A small model that answers yes/no questions on an image's attributes, trained from scratch.
Training: soap at rate 0.003, batches of 128.
Rows from block 9 of the image encoder of a small model that answers yes/no questions on an image's attributes, named by matrix and row number. Rows with one number belong to one channel. Each number is 128 + 32 x the weight over its row's rms, rounded and kept within 0 to 255. All counts start at 0. Numbers have three digits each.
After each channel's rows are labels from the 100 images, of 14976, where the channel reaches its highest value: "strongest on" is what is common among them; "lies over" is the class under the peak. Only what is clearly more common there than usual is listed. The data: rendered scenes of toy objects such as cars, trees, mugs and chairs.
# convs0: expand pointwise conv (encoder.blocks.9.convs.0.weight, 352x88x1x1), inputs 0-87
# convs1: depthwise 3x3 conv (encoder.blocks.9.convs.1.weight, 352x1x3x3, trained with AdamW), a 3x3 kernel
# convs2: project pointwise conv (encoder.blocks.9.convs.2.weight, 88x352x1x1, transposed), outputs 0-87

convs0.178:113117145114117108158122165159187101111135146120123111145136126133127144157150151123151054092095126141177115088129147173135171096147170093134136171095046167152107189131178123113186125175089048111070171161128131172098118132101136117115140117168139080193117101066107
convs1.178:154174185121148112092119095
convs2.178:151106166023137161167146126173133181125131094139105128106115173123114154109166125097172147121145118155127075166119147116123057143106092131133128132099143158107080154138048108182124146200080153120082088161127145137067124135132164109093077120136130076137111164091092
strongest on: arch; largest object: arch; table
lies over: arch

convs0.322:162127122131094112111175176145156112150127140090084149173061159146106106115141106146110075098143139132199070103119081142166149090114126082097160092156132077090109060099091171174097112121105107185125094155168077170175120114175157146134154120090168109144152084121122
convs1.322:121122118116118177130100203
convs2.322:174080157115106156101080117120137154077087148110156089168123046184135055148185139118076158145081172140082101140171155115144141075109120112093122147147108102086119125082134134158141126124093121097112124094121131100197118099068128160183148136124124176126131117174079
strongest on: teal object; barrel; blue object; largest object: barrel
lies over: barrel

convs0.209:144086165171129196099105200123159138116150199103087135104130137107120085124155169144183118089138183109104112150160148111149153132165115110128167169079108152197091088079144146090115155133098059147145140167091095063144115146171137088141087116158136102108115153148097
convs1.209:136090104168201139125135134
convs2.209:137076175117139104043134140101210165128126162086109130133096111127162071151147115184143153150121166091094150157154092149132102115086105086110105086122111186201118158143159090113125123108115131180112187128118166111148180137124138168140091171119106145147124055141167
strongest on: arch; largest object: arch; table
lies over: arch

convs0.248:166112202154138103139109108062183133119140169133091069163143167100111122162069086114103107131138113150159120130152109129111080159141155170118155141116098120127111118170122098232158128151164133086104109087072162170091100181133162129133109133095087177080112171136123
convs1.248:117109140124120099144200176
convs2.248:146078133145105175134145157106163067061133125095146125118112184089133119141145106097133123132152168109118087094182143158115064151129079148070142133147169179082115075081112136168145098106080121169194048129142103121146128131128093178121124139145088123065091155145143
strongest on: car; largest object: car; airplane
lies over: car

convs0.228:112128149100126140141102217171154128115173147136149093118133089132122193108192135091105134104160098117138098152132150090065108089126108166090172094145151153136116105192185146108091142151123115103117086101146156147085088121084138145054126097127108120096084182117207
convs1.228:140142114109123151133215116
convs2.228:106132136148076211085186089099138120141174080104096141070181124139135175131138096098142127116054128134117135119102100141187114147143092102126109110111173121102115118192151132126092163160121160109100181124066120196067179161177144157103087138131133150137150140136150
strongest on: ice cream; largest object: ice cream
lies over: ice cream

convs0.84:096137119187126150088162117160072106147149091162134157147120111116169131094113120111120055140180161093093129169073150136077121068145186122092116140125125113126221125121157104136105137203177101129121082129149157140087122091182158107113169171099124175104095151145138
convs1.84:151138157057151172128117139
convs2.84:133157156141120153124064122116117152076126130104125142055130060139173162152092119107100111080132107153141105135092135159156172116087184103146135105143175151094084112164137172158125167138161158054147183088066102146123139115066127059152159134176148107113136112077110
strongest on: red object; its colour: red; brown object; mushroom
lies over: mushroom

convs0.66:072060129168129142135141127108135159155121085110131128165103114062146147152174117096144162170153208100145126112181192134082150115138160112160161119052149149152094177126080082094149136127080080166133183108136125110158159072120119089084125145140115102094153088133122
convs1.66:138166145105152196090136141
convs2.66:053137139111145180115143185135129124103121117062140149131133114100155164086137164114136159152099156085142073051132195135115127158086131131101069096082107171126100086110113158117134116144116091145107123075171177092128105155083106119085199137103147086183108135100161
strongest on: table; largest object: table; arch
lies over: arch

convs0.175:134119166121063099099143136087146087098127137076125134128182110108117171122079142165142128081132155166126120130130149169096138123116140135174161114089130180144134156113111132136199044132172179111038146137132108122131102160111184119169160028112169141122117114101155
convs1.175:117169111099141099156194142
convs2.175:133079123080137144151175111093134072110103161161132137119164147133115085168083134147157098127110083122146081086137091072139086151079108135122143161196167113163095107153170166189180119077107134207120136099152171081098123154091154146150128110145063154140130127169156
strongest on: car; purple object; largest object: car; airplane
lies over: car

convs0.5:145114134165132091118100144113111129128151126144144174091036086183128114128144080126144122133188086088122163158105060166167159087126129115195086139098199130154084104127152167123141116136148130144091181186122110073121099100173121138153116077150134183168144126172127
convs1.5:123143177173155134132185151
convs2.5:119130081134169136158048059156089112170081148105119118146137124141179109100114125159110144119108118121121125084090089089082131168106115115150112140106059097064110102116142124110059110179127071140140075156064117121136185114138147084147118124155069147062154137145110
strongest on: blue object; teal object; its colour: blue; its colour: teal
lies over: tree

convs0.111:155097154116136142175121207172143098124107214152130083119080106094143139132087188146138114115106167114126135083096083101124118136201079152071158045207127126129173147078084113123124141090157118120089121163133152148127131117126119121106104125163166169113156122119102
convs1.111:171135135093183167136147095
convs2.111:119077172132093149110092129158161140103106183144131071139152097087115147119178177113119106118204150141139087079175156094170130094138102132152096133103124078180149144093076174145160139118162136140117129053133138156057136085118152135180100138100148053115099114102106
strongest on: brown object; barrel; its colour: brown; largest object: barrel
lies over: barrel

convs0.86:143120092153151092114116123110144170135126067113193079082126132110173158143180099151096179084123128090186075107172121120122141133154132197118102104115183117122122108174107152075098138167144197148099102150059182153086102153145088109133151088157132138135148167118084
convs1.86:163126115177142149099178090
convs2.86:099118117096083135135124135113155079157196075126103122157151142101154132106137101203145146176162111122123186162118186130067105175131116112142107102170140127134137125172099159088143116129142135189100070160101179130148178156170111204145142101170122134165110173122196
strongest on: ice cream; green object; orange object
lies over: ice cream

convs0.25:096074150077094130161113191138153102118093167164177138177150170065094179120146133091147101073113118118070118182071167151134164118153146128177157136140129114124121113099098087130128068133086146152105121082126159174160192149115077106129143110103094149095134174092117
convs1.25:161078118140153157153178156
convs2.25:130153137203100131114101113078150150185086150076125134137058110123140090164140152117154127117134043137167051143118145085120085156156085115095175129106152137101097136109164102134104109088096121150087116153074153153100104187151117092093117134133198083153143175131135
strongest on: yellow object; its colour: yellow; sofa; car
lies over: sofa

convs0.143:088105118094161158100066124116089076151197154124169108180114138121088127135134165147144091114095121161168136071146112090109111176083150130168128151158081128150103093141096136151126121105138092198156189149106149113127158142192103160190115210147123144178092143113128
convs1.143:110132138132142098170189174
convs2.143:087131149139089108085094072147127116123154131155177071133131161122136084216081142102175099145169136124092148145127147149172122071132162162075113166117158097155160089125128094087104046181140080118150131130150130094158163125105163122150110123153133121065142196163128
strongest on: sofa; largest object: sofa
lies over: sofa

convs0.157:147154135160111159074206108102135148127113126126130119136173184068170128175113146101114127168098128131085118154104134064119162159125077173138107152085149126138125088151204172176060194132109073152151121153107098120140194140139098153110082107129093099107108103117154
convs1.157:124114135157107183133196131
convs2.157:062117067221120117086159130168083067145161148076181132079070160113094141160109193130179105109093156143085112126089136154142136140110107076101138148125141083121093129150151141184120145114137128147115103164125091071132110182105164171124131119161109115123101164117140
strongest on: table; largest object: table
lies over: table

convs0.336:132144160200117101097183057113097149135112080073165127148105120090112157140106134120140127092185167133099137075128127120104153150150138142143117120088137124171179116101114072112121178140076080199075078103154154161115185129117114114090139140151144144159161079196104
convs1.336:097112132171123164095188138
convs2.336:132132077141163166143113135110114160116140155102128152093102141136172080118122082106096127143097134109102161087114115188103101152070084075092153143103197033125127165160168173151071117111114108116149186152189106127085164183102133116125150159169115187143148118137103
strongest on: umbrella; largest object: umbrella
lies over: umbrella

convs0.117:109132167104110108075177104080125165143123157104123120147155157111093116120093153126157146154125132189038114122119137188056153185146138122154171145102103076107080144144124149149126104186056161095197090157121114154101148112126107111137103096105090065137116096147090
convs1.117:145135153144146089134199161
convs2.117:143129110080016135097145163182099158140120162126139122124091139152127110171149144195130091139097110108212139054076140126127101129166092107107171168146151138174066110129094110113139124118106163156137095185137157149132120121105168132134064122169136113089115118168160
strongest on: light from behind the camera; car; largest object: car; orange object
lies over: car

convs0.207:146130155137138067156105158217169154119082080182103136134104085146132135151149078179099191127187168120143145136157088149077137168165099109126116126112165095152107102174192115075131139178123094133103141109150119115092109140081130093084187110148163111130097142145171
convs1.207:131135109117141142133219126
convs2.207:156098120118080148104143104176123121093171161125115160073088190158080183112125130193168130129115152185119192126112089079126079101126103144091115117143072064109135097168164155160134119118125119125196168116102133125085178116114183133100174126126124160137068116094124
strongest on: ice cream; trophy; largest object: ice cream
lies over: ice cream

convs0.15:146188079184195149120104095151118175155108164104141081131128089120146105139076085129139115096157115145142157138097131165152103102111126120131108175102143057162125149111145164109165083096144204065165140095072095144112109076113107085127167172118126092076168108102150
convs1.15:136156117109188166117180135
convs2.15:133131085117211136096109124101130158136143147125173071134141165168142084131057159162114142046153083179155100128174141130079104097113105104150189149137061129091153099139138124113146120156183119069136138088151095091146152133121079143175129155100087121107073136121109
strongest on: red object; its colour: red; pine; candle
lies over: pine

convs0.0:166166117125122130117157127111110128167131140113137139116111130125121110100114153144169149117120149182107171206110106174134104144172156128153133197110163085185074154161126063118064150156134144157103111156112053122104113092123161164119132160100131111120098015159068
convs1.0:123138113103134135116216144
convs2.0:133152113080144135121135110154091135137082196071093172125145052177166127119165137144121093119079142125097120180148128152129141143126058118155081078098088142062153133152113105119108075129152108096131129136112118084138127063182161167141146061112126113156058092112105
strongest on: barrel; largest object: barrel
lies over: barrel

convs0.57:149162079139095062152042131177173175124131079144136092091115089093114131175167065145098130161137127097137115118124079135072140158128149126080115112122185129108106107134142123105153100144087160119133096102099093077073121155123088151082120150195063141154095145132155
convs1.57:164132157122116170109196112
convs2.57:107139126140087143113175117142166117180138134160109107094130151147156089113139158191124135086082085117155129130083163093099151143140112076120121122129123148075165156122169173084121170082150112159178115130154069175098145125141079121049124144197195168195157133152109
strongest on: ice cream; light from behind the scene; largest object: ice cream
lies over: ice cream

convs0.101:128063102151143151121140170101131135202131102126098143202095097118076069141117131117129173142144108149118112128125108136113076127191115151120143139179123114145087088139093155155126147115132178056175131186076120160138164114128157188158114151049094135177155164105151
convs1.101:131141133127136096096211124
convs2.101:220141149138115119160093143140174192135078091153075142066133130175119085135135065079183145180119093085120107096150124147150081092115152129133109143101147097137134146156146132166119140150155129131138124067132102171188075101087102144146134097105129055135082118146108
strongest on: snowman; largest object: snowman; bottle
lies over: snowman

convs0.349:157079156164128203130121178132121138154087178107175130172072107124109126121100120181117130108147120148153141107125108128145198140064101063093095102117122115120100075096136146087163124096104130104159087108113126127189071139110128141054132103173142141199086134092160
convs1.349:132191126138170174141103148
convs2.349:219123176158146130105099134153112137169107153180094125174174116097100103141140151099168064071146102153203125106090138134118118124119076125131084139209196105097112140142137174075106120059133091145120151109149127094135093118098103111123117085096141120101110117176115
strongest on: candle; pink object; white object; largest object: candle
lies over: candle

convs0.242:154145087148105116138089068158141182145160127132124099073064139123159104112154140126212114091111131094111155104123106134111124107125143131124209115121071084093112132098137121126128143072150083101187204184096113115139086096098127093105111119096132194130109123074178
convs1.242:122190090148139160140090155
convs2.242:111116164156116178146146133170120097070109120136175140163118154152163182118082102120153083157124111182103114128154125125159085114081104116134172108143107129216136099125120121138142115116166142101099178160191175101142149101111114017159126132096139146144102200088157
strongest on: pine; blue object; teal object; largest object: pine
lies over: pine

convs0.167:155114190118132154147188159055183160121147176131139087123135145098133148127153167148149162098155149180062116102127147131157104154121121122129165135079112070127172110145131088148104111154102159101029105099138148156132099176157126108170094091162118147061136193113125
convs1.167:128129124151121085120198170
convs2.167:206096149134128111078115094110101096130137147152112117131101146115165124183120159164172137152183116151114106120146133184157111110091114219118145139173084188141125072102118166090141073109136104193166090097147066144114094157108119142091162118055154137104108132097130
strongest on: yellow object; car; airplane; its colour: yellow
lies over: car

convs0.39:118182083116121087125120050135109147159103103093079152088096162077056118120102129152134105130114162115072193185116122111104145129155113148169087160147111133051184087144124104092059167162122131137153157110102119136151116113122145096142132114124187096203129113146138
convs1.39:095116139132065122157162171
convs2.39:127091183129079171135126151120160143188105081132173134155115087117101158083156084165084098096119170132112115091111159117123151187067112128167147103135133092088196081135159077084177161057159160130149130128109155100079124088138085087148150090123145113097118097103116
strongest on: tree; mushroom; largest object: mushroom; largest object: tree
lies over: tree

convs0.97:151133111124157125113166131127148125166117134131162097105072063130138080109180172140137069129096091183162056146112085120136112149181125130061124105114197163160129119101132130132064123116110101159070179125193076085138111082123117180131137108156150140126077167123131
convs1.97:110161137114156076085168103
convs2.97:233103150109101156130072155229140120094104169127064116162091119127106181131134120112099117054137174142158089170116171108120147132119130099115161103110116089177131122133065154132130089139110141128148132129106112129123143139119079159175080138162156137155157092079160
strongest on: barrel; largest object: barrel; blue object; purple object
lies over: barrel

convs0.88:154142076198114200143176124128108120137155052125174131166115067079114156123125134141119110125188124113129137138127110127094134102102149150156156124109141106093172124094060141108141187104191095188203146086115168094119108165112122115116090100147144099149157091173096
convs1.88:167172126160183168130130137
convs2.88:107143106122095099087104121105101156091098077156079186115102139130114133151093095162128103114118101125099094145116155099127152172106157175137086184078204117075163149119136097148100075133136097096073171083118160120165113117123088106205177092102166119117152080079142
strongest on: umbrella; largest object: umbrella; mushroom
lies over: umbrella

convs0.134:149089167179119160091153066120139079187122093152095149110118155123114079161153123126171111075102122211103167110135161124125139099179132180171153144151123118088110087142133143131162083131135099152107157134156147164090126089103100120140101139132138242130129064141097
convs1.134:145078141118158120172175160
convs2.134:084080126169155092113162121165094116085104082137100128077103089106088111151164138110128024151094111126099129088110151106072117144092142114082153184106138161075049126099153128139092080149129169137156083164140149107081089142108177128111143133131099136163102106172133
strongest on: car; largest object: car
lies over: car

convs0.67:152105102143109155099117069105117127087187183125085084125096118100132135156123132114088157134118154186145099180119102129138111126111080082126129055179137122093106089156081096163149104214126176136139093118108115155144165069101161140055114139132077083124145099090102
convs1.67:125140124114108149099186189
convs2.67:147130216128108091150096117125106154135095199138121152143116106114101111116159196144112168102163202127137140177139130138175109157103125096124077102144139183142133143112138111169131135126170112082087147195202130130125036120124156154123115145101111057102139085143124
strongest on: barrel; largest object: barrel; brown object; its colour: brown
lies over: barrel

convs0.263:094144171115075193123144122105108098094171117154172078188110117106104120138127157122132133129171099081139148139158137077163084134160167101150105092187164135174143169101141077142088180161127083126116143099071148130180131083097146173195148091122102097161131087169122
convs1.263:120162122105146108054141094
convs2.263:114123148134094164118081166145123138109099128097131129130130151072146118110146117117148149172160178145111109119163073107127109101159146075127112098137141064098128142109114199088124166090086208169132111166133108184076138141097058124094125038060110148147150083138130
strongest on: barrel; light from behind the camera; largest object: barrel; purple object
lies over: barrel

convs0.255:121118140146127159171118157141108132153134116127156118176103162125138094154183142158149125131072144108160106088097107147193118112142102159121131033143102133188142089090061105106136181105097118088140079165081166153163139116175096160082117130135127129098175072131044
convs1.255:111148181156183112117137166
convs2.255:112126154108116128102140181124128132139121187099097171127150131203122119131160112125123081199035122106187162127151154168132100135135126141129158075117120111159153198147135121162203099109082180164097107143063097143170157126104191125126173137149122137162138106108102
strongest on: barrel; largest object: barrel
lies over: barrel

convs0.235:080084193124102135151154176111105137144125138187132119139136146144096072119070101164123156174060161146170101058074139174100116091121098095191168151110136118172161107121123115120169085174125117114140117134132082045123122112130105117135178139145141116155122072134080
convs1.235:151148086072141105138113079
convs2.235:138163110147155109147073126157115134115169136165108172145085101134169074097136103144157094135075155138126102057137159145141123167126141158142093102103089213147178131109154148187117152128152092096130092076148146096136105136218140136148124153169123205139137173070133
strongest on: red object; barrel; largest object: barrel; orange object
lies over: barrel

convs0.218:164091175239065102139139133049105175188102093122113069169136148147139129121110157146102122128161109136175153085080112131144135114144134186103098069102140115149159099137111098105127124099140128138131117163087141120144119119100189058122136105145156095122085112171094
convs1.218:158172137093164088121084113
convs2.218:109087131108091169150096138162104151103122109207140159133183144145149144150145128167120143128077154094063050160128110060139112211175164114106116142130153152159171103099139163168134096194146107094163106174157152150102126126120103165111182090106145126163132164144101
strongest on: brown object; mushroom; largest object: mushroom
lies over: mushroom